{"image_size": 48, "horizontal_flip": true, "encoder_bias": "all", "encoder_inner_norm": false, "encoder_moe": "expert_choice", "encoder_moe_every": 2, "encoder_conv_stem": false, "decoder_norm": "batchnorm", "decoder_widths": [32, 64, 64, 64], "decoder_block": "basic", "decoder_attention": false, "optimizer": "muon", "lr": 0.016, "nesterov": true, "adamw_weight_decay_other_params": 0.05}
Rows from block 8 of the encoder, named by matrix and row number. Rows with one number belong to one neuron. Each number is 50 + 15 x the weight over the matrix's rms, rounded and kept within 0 to 99. All counts start at 0.
# fc1: MLP up (encoder.blocks.8.mlp.fc1.weight, 1024x256), inputs 172-255
# fc2: MLP down (encoder.blocks.8.mlp.fc2.weight, 256x1024, transposed), outputs 172-255
fc1.852:44 92 59 74 65 66 26 74 81 74 01 45 75 43 30 72 00 44 38 42 35 46 62 55 58 53 34 57 40 60 61 00 93 78 66 00 67 62 69 58 65 47 62 53 77 62 38 77 98 75 77 41 32 68 51 66 52 70 27 95 99 99 28 29 53 56 58 25 77 28 02 05 18 36 95 70 87 80 66 81 93 24 59 00
fc2.852:45 46 65 81 50 39 52 20 41 29 84 38 52 12 26 65 48 71 54 12 01 15 58 26 86 77 54 31 27 71 55 61 60 31 56 45 26 62 71 00 56 99 63 50 39 73 47 73 05 34 69 36 63 65 81 53 27 46 66 67 57 99 58 63 80 55 38 12 56 37 68 17 66 61 90 88 61 80 60 99 51 97 02 33
fc1.853:42 39 24 51 44 57 39 47 37 77 48 41 35 33 67 35 35 37 56 58 66 55 50 93 47 36 21 72 37 70 29 47 65 37 42 53 45 47 57 34 31 21 26 66 82 38 36 58 41 27 42 52 68 32 55 72 58 38 34 62 56 56 20 66 44 53 68 44 50 39 59 71 57 27 24 59 64 50 38 24 33 45 13 62
fc2.853:62 48 63 55 53 36 29 20 82 43 99 25 47 48 32 46 50 47 75 61 85 73 83 02 30 20 55 25 50 59 73 86 16 73 46 59 34 50 80 47 63 51 55 29 83 28 23 77 52 36 71 41 41 68 72 48 58 48 50 12 37 20 45 67 31 47 67 67 55 59 29 43 53 33 37 34 41 64 52 35 84 54 69 64
fc1.854:40 33 53 44 35 58 46 24 54 99 84 35 50 44 61 81 66 66 35 46 92 36 09 54 48 66 36 41 70 62 20 23 00 14 62 58 85 44 61 56 48 61 74 81 73 94 55 59 39 78 55 79 28 38 57 25 23 63 40 49 53 36 58 65 21 37 65 43 74 51 43 69 37 86 51 47 17 54 45 27 58 41 45 45
fc2.854:46 14 22 23 43 44 51 35 25 76 39 67 31 28 76 76 55 33 37 72 51 79 65 85 30 38 57 32 46 27 25 00 37 22 44 77 74 51 81 72 72 66 72 57 39 56 37 65 36 08 83 46 70 36 47 25 56 69 68 79 52 66 49 83 25 51 56 42 49 80 74 54 49 40 72 21 68 45 56 43 66 41 68 53
fc1.856:44 66 53 46 57 54 51 38 55 56 41 49 51 47 51 80 33 52 41 51 44 45 56 49 43 57 28 45 49 53 63 60 35 21 62 74 69 40 55 54 50 44 51 48 36 57 41 60 69 36 59 55 19 57 53 45 42 61 35 43 68 49 75 65 41 54 49 47 33 61 46 53 23 52 60 61 72 42 61 78 42 40 58 35
fc2.856:49 63 54 55 26 41 37 59 33 59 58 36 53 40 50 50 56 43 65 56 35 45 38 45 76 51 64 74 57 51 63 58 57 64 54 46 58 50 76 38 37 34 39 51 36 63 67 37 46 83 35 44 32 28 43 78 39 56 51 62 34 56 47 63 31 66 28 37 53 37 61 33 49 74 24 40 58 58 53 51 48 37 47 49
fc1.857:52 49 46 46 53 51 46 47 50 51 49 50 43 52 47 51 51 45 54 46 50 47 51 54 47 54 49 50 52 53 52 49 50 45 45 52 52 50 50 47 45 55 50 51 50 52 47 50 49 47 52 59 50 55 43 48 47 45 52 50 52 45 47 49 50 49 49 51 52 49 51 48 54 47 51 51 50 44 55 51 51 45 47 52
fc2.857:51 52 46 54 44 42 46 49 49 48 58 57 55 52 46 54 38 52 50 49 53 54 48 50 55 47 49 44 55 44 52 53 48 46 52 51 45 45 56 57 48 51 43 49 58 43 54 53 52 55 48 55 54 45 47 50 53 48 54 49 52 54 45 53 46 49 55 49 50 58 56 52 44 51 47 45 56 53 49 41 55 55 49 57
fc1.860:52 44 48 53 51 58 49 45 45 50 53 45 52 51 47 48 54 50 51 43 48 46 44 52 49 42 44 51 54 47 50 50 50 46 52 54 47 44 52 52 48 43 55 50 46 47 51 50 53 50 50 44 53 43 44 46 52 47 50 54 52 49 54 53 54 48 45 50 48 54 49 51 49 53 54 55 53 51 49 48 53 48 50 51
fc2.860:50 55 48 47 46 45 48 56 50 49 39 56 61 55 49 47 50 54 43 52 50 57 49 51 57 50 54 54 55 45 44 54 58 50 48 56 53 56 54 53 45 48 47 58 54 42 42 40 43 48 43 58 48 57 42 56 49 45 50 50 49 49 47 59 40 56 50 56 58 54 44 51 42 48 43 49 54 53 48 51 51 49 58 47
fc1.861:47 57 58 48 45 42 55 57 43 53 51 54 39 43 49 50 46 59 56 51 48 42 45 41 52 39 59 57 57 52 55 57 57 51 52 48 62 52 55 57 48 48 54 50 40 48 47 49 56 60 46 55 52 63 50 42 58 56 41 47 52 56 48 50 54 51 49 59 46 59 48 53 56 39 57 56 48 45 40 48 50 52 52 44
fc2.861:54 50 52 53 47 48 58 53 47 43 37 49 53 37 49 49 50 66 40 53 43 55 54 62 45 58 47 55 52 48 60 43 57 37 51 56 53 46 54 58 53 51 49 49 43 58 47 43 46 56 46 56 49 42 50 50 49 50 39 50 52 47 46 52 53 48 38 57 59 53 47 60 37 54 41 60 41 56 50 52 39 51 52 44
fc1.862:48 49 53 50 47 51 51 52 52 50 52 49 50 50 50 52 49 50 46 51 51 51 51 50 52 47 53 50 48 52 49 49 49 50 51 50 50 52 50 50 50 51 49 51 48 51 49 50 50 49 48 49 48 50 52 51 52 51 53 50 52 51 50 48 51 52 49 51 49 53 52 48 51 51 51 49 48 50 49 49 49 50 52 52
fc2.862:52 53 48 47 52 49 50 49 52 49 46 50 49 50 51 50 53 48 53 48 49 49 52 52 50 51 49 50 48 49 51 51 49 51 48 51 51 50 50 51 49 50 52 49 49 49 50 47 49 51 51 51 52 48 52 48 52 50 48 49 53 50 50 51 49 49 51 49 51 50 52 54 50 48 47 47 51 50 47 48 48 50 50 47
fc1.864:33 38 40 49 38 54 58 51 51 47 37 36 62 43 53 51 55 57 59 52 39 52 48 55 52 48 43 45 38 52 42 53 38 48 54 67 54 41 37 63 53 46 61 49 45 55 40 55 56 41 58 59 60 54 41 42 48 54 58 43 60 52 51 61 53 44 48 60 42 53 50 55 52 48 45 56 44 44 58 65 60 53 56 58
fc2.864:52 51 69 38 52 50 53 57 53 46 55 61 50 55 42 61 57 56 50 54 43 61 55 51 54 33 46 65 49 45 43 60 64 57 61 55 50 66 56 44 39 31 38 59 51 60 60 35 54 44 54 59 47 59 42 65 44 50 47 72 50 64 47 65 66 76 44 39 60 42 64 53 35 53 53 55 45 38 69 39 47 55 50 39
fc1.865:07 52 29 36 31 54 63 56 42 73 54 27 19 50 78 06 37 56 14 21 48 43 59 34 69 66 52 36 68 67 52 40 40 77 43 53 78 41 62 50 47 72 57 35 89 31 23 82 52 56 33 48 45 65 45 55 47 87 30 61 32 32 48 57 54 71 40 76 66 53 68 53 42 96 57 44 28 58 57 35 26 48 67 28
fc2.865:56 81 49 65 33 23 60 14 59 41 72 51 56 22 70 24 76 32 53 56 73 16 50 50 66 45 78 31 08 76 44 46 43 60 65 23 45 44 67 61 29 82 46 51 47 22 39 11 60 37 89 39 10 53 72 31 99 47 71 62 48 83 38 47 55 16 32 47 00 25 38 14 58 00 16 63 42 71 48 79 71 62 30 75
fc1.866:53 32 54 67 54 70 74 48 36 58 57 51 35 10 65 75 61 72 52 61 59 71 41 69 21 53 48 58 88 49 80 65 83 10 66 99 61 64 67 49 63 55 46 16 65 48 22 37 58 40 46 66 84 66 45 45 40 67 59 41 68 52 31 63 72 72 44 60 84 43 32 48 61 50 54 47 55 30 62 54 66 74 60 42
fc2.866:69 21 23 45 25 27 87 91 23 36 41 71 69 13 58 55 55 67 57 48 37 38 15 52 32 76 44 97 70 38 54 23 28 30 27 45 64 70 74 53 82 63 48 48 32 87 80 06 53 40 47 85 52 58 60 18 77 54 50 72 60 46 17 48 65 43 99 91 56 50 49 58 46 50 34 67 47 33 54 48 36 72 59 29
fc1.868:35 35 65 48 62 50 54 55 79 49 38 74 45 45 54 73 38 62 53 57 41 44 76 42 48 68 47 76 41 35 19 52 83 78 07 30 51 66 71 59 60 08 52 82 90 24 72 70 43 51 42 52 62 51 52 49 40 43 31 61 66 64 70 42 58 59 45 29 57 62 52 66 64 47 74 53 90 54 29 54 67 43 35 54
fc2.868:62 34 52 56 46 55 07 26 27 56 79 17 27 52 12 70 73 72 39 49 50 15 86 52 81 70 70 29 56 59 58 54 59 26 31 39 41 25 82 60 93 09 11 00 54 76 57 57 29 53 71 13 15 52 58 99 35 69 67 48 39 50 46 46 61 64 34 15 52 45 56 29 73 55 42 34 61 57 59 46 53 69 25 76
fc1.869:00 59 43 47 67 49 59 62 67 59 58 56 48 59 44 45 23 82 40 31 41 33 75 30 72 35 33 47 49 58 58 42 43 67 56 34 51 66 62 29 19 56 51 41 65 23 50 69 60 31 77 57 47 47 65 31 29 51 15 72 69 46 43 60 54 66 48 47 39 39 51 43 15 62 61 47 50 39 61 69 25 70 76 24
fc2.869:80 61 59 52 40 23 68 31 38 55 68 31 57 28 46 64 64 25 28 56 53 51 25 49 78 63 78 42 51 75 83 67 41 60 34 53 51 30 88 90 47 56 30 39 40 50 56 37 34 52 37 18 36 67 72 69 99 56 48 36 35 58 58 76 30 42 36 46 20 42 72 13 70 51 10 42 24 55 73 39 54 55 25 82
fc1.872:55 23 40 71 32 67 40 38 43 32 40 40 56 54 35 45 42 70 62 54 65 75 42 56 54 55 29 55 57 51 42 60 51 48 41 44 59 42 54 49 51 56 74 58 59 49 38 40 39 03 54 50 75 32 42 64 70 61 52 77 45 47 40 64 40 39 35 36 53 62 57 51 52 51 56 52 47 63 49 68 55 51 41 80
fc2.872:38 51 63 40 47 69 45 75 47 35 71 60 66 54 23 50 72 58 48 47 68 76 39 55 44 46 68 57 30 39 44 39 45 38 58 45 57 41 39 46 41 18 30 56 48 61 46 47 27 15 44 49 52 60 59 53 47 45 48 56 33 44 44 74 34 38 55 51 55 45 46 49 45 51 37 68 41 63 65 49 49 57 54 43
fc1.873:22 33 47 55 00 71 34 99 08 00 09 29 57 76 04 81 86 99 50 99 71 99 73 99 26 23 08 00 99 19 91 98 78 08 62 99 29 42 27 11 42 38 57 30 37 30 46 84 06 33 49 26 82 38 16 35 85 59 03 46 57 00 37 99 99 59 48 73 76 57 32 85 71 94 49 43 00 77 99 48 31 55 55 99
fc2.873:12 66 48 63 30 35 18 89 25 00 63 71 46 31 18 24 54 70 52 65 80 52 39 39 36 20 51 99 74 99 31 34 00 45 36 59 20 72 80 31 28 00 84 55 58 47 37 43 77 47 94 52 69 53 23 94 36 46 35 63 28 57 45 69 06 76 38 99 56 71 41 13 36 53 64 60 61 44 43 60 41 99 13 16
fc1.874:47 31 43 45 62 78 25 51 84 47 59 53 75 60 65 18 27 29 99 49 64 54 51 31 29 59 68 25 12 75 79 57 60 68 41 54 99 56 61 28 53 74 34 72 58 57 69 14 52 80 50 63 62 71 66 79 95 16 22 24 33 38 55 39 38 38 58 46 81 79 38 49 44 27 35 66 53 45 34 23 62 52 23 39
fc2.874:45 30 55 46 70 73 00 59 59 63 82 70 23 34 36 63 44 33 50 44 59 46 82 70 52 41 56 25 70 00 67 12 53 10 42 60 24 46 81 41 14 50 88 72 59 68 62 82 58 58 75 23 99 44 62 14 48 56 35 03 43 36 74 20 64 43 82 13 48 65 83 27 67 56 87 26 63 64 33 51 60 79 31 79
fc1.876:42 39 46 52 49 56 39 59 57 36 44 55 48 50 49 57 39 45 37 37 54 57 61 46 51 42 56 42 54 45 55 50 42 46 54 41 36 44 54 49 53 51 59 54 45 54 49 48 51 42 44 50 43 51 55 38 43 61 60 58 50 48 45 42 47 40 56 44 50 53 48 42 47 54 68 55 44 45 59 47 47 52 48 52
fc2.876:50 59 32 54 48 55 38 42 38 54 39 43 40 45 50 54 56 43 43 50 49 43 43 51 66 43 62 38 48 55 48 47 47 59 41 59 52 59 61 49 49 52 40 42 43 49 50 49 38 54 57 40 39 47 58 56 63 52 52 58 49 52 53 47 41 56 47 37 39 57 72 48 59 47 38 26 51 53 47 51 62 58 53 48
fc1.877:06 00 00 92 99 47 58 00 99 00 99 27 99 77 00 47 00 29 85 99 23 00 00 41 43 22 74 00 00 93 71 51 00 76 00 56 44 62 99 59 34 38 07 78 72 17 05 78 00 42 40 99 33 00 55 89 19 19 99 36 99 00 67 50 44 76 00 93 00 44 35 60 99 00 00 15 93 77 99 31 80 12 99 99
fc2.877:59 99 72 04 00 12 67 99 63 03 00 99 15 00 99 66 59 22 00 00 75 39 99 99 45 99 00 99 88 17 57 85 99 00 99 39 88 99 99 00 94 99 79 00 01 94 99 00 99 55 75 00 80 99 54 00 56 52 14 25 00 99 00 17 82 08 10 00 53 19 74 36 00 45 99 99 31 00 16 66 00 48 41 00
fc1.878:48 38 09 54 24 10 08 33 42 09 70 48 63 00 21 63 48 77 53 23 75 85 62 70 00 00 61 99 83 30 62 21 21 66 53 99 41 48 58 65 48 52 47 66 37 48 39 34 67 65 50 23 65 00 43 29 35 48 18 77 67 60 59 45 34 13 62 76 45 47 42 56 63 56 38 37 56 50 57 05 15 71 21 57
fc2.878:65 73 09 33 80 51 67 00 69 69 51 90 84 75 47 46 56 44 27 89 99 54 24 63 29 61 31 30 82 20 42 73 04 63 52 94 77 22 66 47 01 37 24 71 53 66 99 31 49 57 76 37 26 42 30 53 77 67 09 82 21 51 61 01 00 66 48 38 26 36 27 49 62 90 63 28 56 24 85 44 73 74 48 58